config.toml
model = "image denoising autoencoder"
dataset = "drawn human figures in many poses"
train_examples = 97500
image_size = 48
crop_scale_min = 1
horizontal_flip = true
translate = 0.12
bottleneck = "denoising"
downsampling_factor = 4
encoder_arch = "convnext"
encoder_isotropic = false
encoder_norm = "rmsnorm"
encoder_activation = "swiglu"
encoder_mlp_ratio = 2.67
encoder_layer_scale_init = 0.1
encoder_inner_norm = false
encoder_patch_size = [2, 2]
encoder_depths = [8, 8]
encoder_widths = [80, 160]
encoder_kernel_size = 7
loss = "mse"
latent_channels = 4
decoder_norm = "batchnorm"
decoder_activation = "silu"
decoder_channel_attention = "se"
decoder_widths = [32, 64, 96]
decoder_blocks_per_level = 2
decoder_block = "basic"
decoder_attention = false
decoder_upsampling = "transposed_conv"
init = "torch_default"
residual_init = "scaled_by_depth"
optimizer = "adamw"
lr = 0.00082
beta1 = 0.8
beta2 = 0.98
eps = 1e-10
grad_clip = 1.0
gradient_noise = 0.1
steps = 4000
batch_size = 64
epochs = 2.6
lr_schedule = "linear"
final_lr_fraction = 0
warmup_steps = 200
weight_decay = 0.4
Rows from block 8 of the encoder, named by matrix and row number. Rows with one number belong to one neuron. Each number is 128 + 24 x the weight over its row's rms, rounded and kept within 0 to 255. All counts start at 0. After the name is the row's rms in percent of the matrix's.
# gate: MLP gate (encoder.blocks.8.mlp.gate.weight, 416x160), inputs 80-159
# fc1: MLP up (encoder.blocks.8.mlp.fc1.weight, 416x160), inputs 80-159
# fc2: MLP down (encoder.blocks.8.mlp.fc2.weight, 160x416, transposed), outputs 80-159
gate.231 104 [118 124 130 109 113 122 121 103  94 108 161 169 108 141 162 152 100 126 137 161  60 139 147 121 109 134 133 131 125 146 117 185 181 161 129 166 115  97 117 116 101 113  99 117 152 157 140 175 154 111 153 132 108 158  99 129 148 108 124 127 112 124 102 188 101 103 114 108 109 106 144 113 148 150  97 168 117 145 164 155]
fc1.231 103 [126  97 149 158 135 166  95  97 122 129 158  87  88 102 147 125 122 129 134 127 111  94 114 154 136 108 126 143  83  90 122 105 167 119  96 170 166 135 125 120 151  88 135 131 144 105 122 118 115 116 130 108 124 124 119 151 155 112 104 141 149 153 144 116  96  87 150 191  93  92 105 154 180 103 103 140 142 169 152 131]
fc2.231 093 [108 150 113 130 156 120 178  88 112 163 122 127 108 152 162 145 132 115 124 161 127 121 110 110 148  98 149 110 158 109 150 149 130 158 144 127 114 144 127 116  97 150 122 133 169 136 119 165 131 116 107 135 102 139 132 132  91 143 177 149 109 160 114 118  76 142 120 112 116 123 156 152  89 155 132 157 142 105 111 117]
gate.232 100 [123 143 133  95 157  86 132 144 151  97 161 135 147 150  93 127 158 171 171 132  99 149 121 136  94 153 147  91  96 125 114 129 101  88 113 151 111 168 156 156 149  96 123 143 142 112 113 126  87 129 153 124 149 120 113 111 154 149 131 141 143 112  93  99 140  88 153 145 162 121 121  83 159 138 139 117 139 141  99 131]
fc1.232 099 [150 150 143 175 151 154 148  98 134 113 151 147 132 141 158  89 143  75 147  98 141 128 115 114 171 119 157 151 155 151 167 128 123 130 163 157 109 122 109 116  96 120 109 122  98 183 126 108 164 102 115 147  95 134 169 128 112 130 174 133 138 161  99 120 143 125 159 131 187 116  96 108 134 125  90 151 131 151 154 125]
fc2.232 109 [160 140 146 122 147 158  85 111 126 164 136 120  96 148 105  96 144 146 126 118 157 115 156 138 133 103 142 136 126 133 115 123 128 108 147 147 138  85 113 101 124 105 136  94 148 121 143 170 157 143 140 140 140 115 101 139 126 136  67  98 141 135  97 116 116 148 118 109 159 121 119 117 110  78 130 158  83 117 184 145]
gate.233 098 [109 127 139 105 131 100 101 136 139 149 156 140 113 100  88  83 108 128 107 110 131 148 138 152 154 141 130 175 143 146 113 141 108 104 155  91 143 137 155 141 150 151 153 147 110 107 114 170 138 165 166 154 152 112 153 131 129 119 137 143 171 123 139  85 165 168 158 148 117  96 160 117 169 123  74 149 118 113 107 140]
fc1.233 105 [ 89 155 141 127 144 142 107  90 129 130 130 150 122 157  96 129 105 129 161 130 146 120 125 118 116 124 107 143 138 118 142 158 135 152 104 133 120 104 146 115 136 124  92 161 114 136 106 142 112  88 142 110 108 158 102 132 146 126 140  98  77 115 125 145 129 130 136 137  78 165 123 124 156 143 133 141 150 152 169  75]
fc2.233 092 [101 135 139 125 135 141 114 113 144 132 137 115 109 115 121 124 159 125 115 125 130 154  85  91 129 143 108 119 159 133  79 151 129 165 121 128 180 112 160 167 155 124 121 137 128 167 130 139 103 142 113  98 124 110 118 147 135 116 126 120 112 140 175  90 121 147 105 186 140 109 163 144  99  90 132 139 113 129 107 105]
gate.234 096 [110 154 127  87 155 131 153  81 124 135  87 134 108 125  93  90 124 106  76 138 136 135 131 105 110 135  94  97 112 154  97 132 170  83  90 142 134  90 154 138 152  97 129 103 127  94 150 101  99 178 118 164 121 144 156 118  99 131 157  96 135 118  96 100 157 119 117 130  98 107 147 129 149 151 133 137 147 127 174 126]
fc1.234 102 [170 146 176 114 116 155 146  82 109 120 150 112 120 151 109 149 127  93 146 136 113 147 125 152 138 145 113 109 155 171 112 136 124 105 108  94 143 118 167 158 105 160 103 127 146 117 127 116 107 133 147 122  80 121  86 133 141 156 104 125  85 147  77 184 104 120 146 109 161 129 115 104 156 126 101  98 117  99 148 123]
fc2.234 099 [129 107 107 117  91 142  99 111 103 169 146 105 158 130 145 150 100 135 146 107 143  82 157 135 100 148 176 115 106 101  93 118 135 145 100 129 121  85 143 122 128 124  77 153 125  98 149 140 136  79 109 115 133 117 166 126 119 137 171 119 141 122  93  89 155 106 134 128 100 111 134  95  92 131 176  79 115  94 161 140]
gate.235 085 [129 146 126 114 158 140 151 114  85 129 115 128 122 132 155 111 100 155 140 160 108 146  76 127  87  93 125  84 175 111 141 110 147 128 152 106 142 138 155 116 140 150 137 189 109 173 140 131 125 153 158 110 105 106 114 149 116 143 135 132 116 152 141 173  95 139 142 116 127 181 103 159 109 132 131  96 117 113 120 111]
fc1.235 103 [143 126 137 137 133 135 137 150 124 145 151 144 125 114  93 163 112 123 102 138 165 130 139 140  92 114 157 151  83 143 151 114 134  98 143 101  97 143 163 144 127 111 101 122 185 121 115  96 139 137 101 164 120  90  93 142 132 125 102 124 175 102 168 138 145 155 133 125 148 178 130 158 142 124 115  78 121 117 118  94]
fc2.235 108 [109 156 139  94 149  93 119 157 150  84  97 119 142 131 104 100 112  94 140 157 107 116 155 113  99 118 127 145 125 146 110 145 139 139 148  98  86 122 142 115 117  89 117 122 150  98 121 144 159  97 112 155 135 131 133 108 118 176 122  87  98 152 124  88 145 108 120 155 131 113 101 150 131 152 130 102 188 150  87 109]
gate.236 112 [124 107 147  86 154 155 121 137 100 102 123 137 153 173 134 133 162 141 125 141 152 129 135  89 146 110 166 145 129 110 136 109 179 170 121 137  76  90 155 121 150 109 127 158 162 112  88 127 104 115 128 114 128 147 117 164  58 158 131 168 100 121 161 129 140  98 100 123 119 125 127 151 134 125 144 139 146 183 151 160]
fc1.236 109 [158 167  81 116  92 156 112 158 129 170 148 106 123 132 131 137 107 123 132 152 110 105 122 152  94 166 116  95  99 116 134 153 110 137 104  95 100 171 104 118 151 127  96 150 142 146 129 102 167 116  91 112 144 106 156 148  85 131 119 146 122 108 142  98 107 116 129 154  83 121 121 122 162 110 123 108 135 117 171 129]
fc2.236 095 [117 147 123 118 131 111 140  96 126 139 175 144 132 139  74 127 104 158 135 149 159 135 111  93 136 181 163 151 186  74 156 102  98 109 128 104  94 104 122 104 186  99 107 163 119 152 121 151 120 144 126 134 125 100 115 131 167 136 130 141 175 163  98  76 128 120 102 101 183 147 135  97 130 125 175 124 144 109 151 111]
gate.237 098 [129 125 150 157 140 143 110 150 131 108 105 153 133 122 139 135 128 117 160 113 116 111 128 107 132 139 129  91  77 154 139 120 115 140 118 104 156 141 167 171 159 118 131 122 142 127  95  81 108 157 130 125 157 109 147  62 137 104 145 119 124 129 108 165 114 115 135  91 144 148 102 132 138 144 121 158  91 120 150  97]
fc1.237 098 [118 155 131 114 144 121 133 107 153 120 163  90 118 158  96  94  99 165  89 103 154 146 106 114 156 112 134 106 111  76 102  76 103 111 108 125 107 136 103 151  95 134  96 104 117  80 147 138 167 162 152 131 157 120 165 145 112 135 118 119 119 131  93 130 112 167 145 137 140 155 147 141 150 136 102  99 134 116 120 104]
fc2.237 103 [ 56 110 101 120 109  88 170 146  99 154 152 136 139 113 123 175 149 133 111 105 143 142 135 126 139 161 112 109 150 132  99  98 148 165 117  95 125 135 124 120 125 122 143 133 121 114 123 151 132 136 147  99 125 159  81  95 104 135 114 105  98 140 128  97 117  83 133 130 148 141 110 133 162 106  85 123 163 168 130 132]
gate.238 097 [128 167 152 110  93 163 124 154 104 133 169 153 109 140 102 114  83 132 124  80  92 132 122 135 125 127 102 119  94 129 101 134 135 129  98 148 113  94 145 112 119 128 113 128 112 143 160 139 143 130 143 124  72  89 119 136  99 117 137 129 135 147  91 137 103 123 108 134 165  99 142 147 159 179 118 114 137 127 131  91]
fc1.238 102 [140 132  93 104 158 181 151 132 136 137 152 154 118 127 155 150 142 168 138 114 157 137 178 131 157 155 167 142  94 120 140  79 133 163 106 156 106 108 120  90 175 147 151 140 118 106 132 133 153 118 157 120 136 139 148 139 139 132  93 151 167 118 153  96 144 110 154 140 181  99 103 129  97 148 106 115 105 124  88 134]
fc2.238 106 [133 133 133  98 139 112 138 106 125 114 162 166 166  84 160 142 162 107  87  77 142 139 106 102 132 183 113 162 112 152 130 136 126 127 125 147 137 104  92 101 125 164 114 128 105 125 102 120 140  90 135 129 109 116  81 116 131 138 146 128  97 157 111 164  96 137 153 127 133 158  93 170 127 131 154  99 125 149 149 102]
gate.239 096 [177 173 114 108 134 145 137  85 131 126 141 148 103 163 132 117  99  88 175 160 141 143 100 129 163 126 138 118  92 176 111 155 168 132 127 164  94 107 112 102 170 156 136 170 144 125 144 140 144 128  91 124 138 108 147  70  84  79 128 119 110  89  84 125 137 138 143 137  86 142 115 176 167 116 157 147 123 121 130  95]
fc1.239 099 [127 113 144 112 147 115  72 145 119 149 147 132 116 127 109 118 127 111 154 129 130 132  77 153 152  91 124 115  93 121  87 174 104 103 117 162 165 142 131 106 157 133 115 137 140 149 172 144 142 117 110 157 138 141 154  93 163 156 114 150  96 157 164 146 143 139 178 113  81 141 135 112 106 180 177 158 111 148 128 122]
fc2.239 101 [119 127 115 135 125 134 126 117 152 151 140 100 139 143 115 169 125 126 138  70 137 131 101 125 109 125  93 152 117 102 132 124 117 153 153  70 131 155 144 146 133 135 120 144 153 122 125 120 121 101 123 129 156 156 116 133  66 138 125 143 129  80 162  99 128 140 117 167  95 138 174 155 161 137  88 128  81 121 111 117]
gate.240 093 [162 130 108 172 145 148 134 130 118 120 144 103 146 157 147 141 132 122  63 120 129 144 128 109 153 156 105 140 116 121  79 126  55 184 159 143 123 120 146 150 173  95 154  99 140 131 134 106 147 150 138 109 117 103 145 188  98 187 129 126 164 118 156  98 168 126 138 107 125 126 119 150  95 111 115 103 145 107 116 138]
fc1.240 102 [130 167 154  82 155 118 134 170 142 166 113 105 100 136 131  95 139 112  90 156 122 126 111 148  81 124 125 146 111 105 124 135 148 114 128 151 116 150 144 133  90  98 121 132  98 131 128 117 126 114 165 112 150  95 122 122  88 113 167 129 131 148  91  92 114 173 127 141 152 102 158 155 128 133 126 138 147 118 176  87]
fc2.240 096 [149 116 151 113 117 115 121  96 161 112 142 119 136 127 145 145  79 114 151 124 144 162 130 117 128 151 106 112 108  92 114 106 137 143 125 143 119 166 126 145 103 129 130  93 145 143 124 129 125 105 152 156 152 119 159 127 123 163 126 106 100 154 108 127 128 113 142 171 145  67 115 127 102 117 104 113 145 163 106 134]
gate.241 098 [115 119 111 165 125 126 136 162 102 112 145 145 147 111 104 124 165 140  98 173 164 138 104 120  86 151  74 123 137  98 150  99  99 107 114  96 129 103  90 165 163 127 152 122  96 135 108 158 133 150 111 120  94 177  95 136 166 161 104 118 109 129 143 145 142 115 118 134 120 102  84  97 137 121  56 127 143 127 138 110]
fc1.241 094 [158 100  91 151 121 136  99 138 128 129  86 169 127 104 100 130 135 116 111 130 125 139 105 135 145 180 128 146  81 131 116 178 138 117 122 139 153 176 100 133  96 112 118  97 141 138 150 125  68 157 129 129 106 136 141 141 126 123  98 140 101 109 173 137 132 114  84 171  88  97 131 131 121 146 139  95 168 144 113 134]
fc2.241 112 [123  92 110 152 109 138 160 147 132 123 124 134 135 132 124 123 120 139 141 147 158 123  88  82 145 125 144 107 138 149 153 134  99 152 105 171 122 141 156 140 106 137 171 145 127 125 151 125 186 102 143 127 107 151 102 162  96 122 129 129 131 135 143 141 160 129 113 178 130 134 153 109 142 155  67 146 154 110 131 111]
gate.242 092 [163 123 111 139 145 122  92 135 134 145 117 115 150 141  71 126 100 153  97 149 112 127 106 115 130 137  75 103 120 121 110 153 159 162 146 130 168 162 140 147 131 115 112 158  97 112 128 141 104 155 140  92 131 157 146 134 123 124 130 139 127 128 163 145 103 140  81 178 103  93 143  85 117 196 117 167 111 105 131 147]
fc1.242 103 [131 167 116 154 119 122 177 125 160 168 119 145  98 151 169 146 114 133 134 159 100 111  93 107 152 113 165 155 109 126 157 113 149 167 110 139 175 130 155  86 143 151 135 132 134 148 102 137 107 146 147 111 122 151 155 117 161 132 142 105 175 157 152 117 137 123 141 101 111 118 131  88  76  91 120 108 148 107  94 107]
fc2.242 101 [158  90  85 134  87 130  82 103 125 158 119 136 139 128 128 159 101 139 111 146 144 131 117 134 115 125 103 131  69 128 102 129 135 109 102 156 163  96 147 113 138 132  99 117  92 168 136 149 112 125 125  93 155 158  89 129 134  99  92 139 120 115 103 159 137 129 133 127 121 123 111 166 100  72  87 129 108 122  93 146]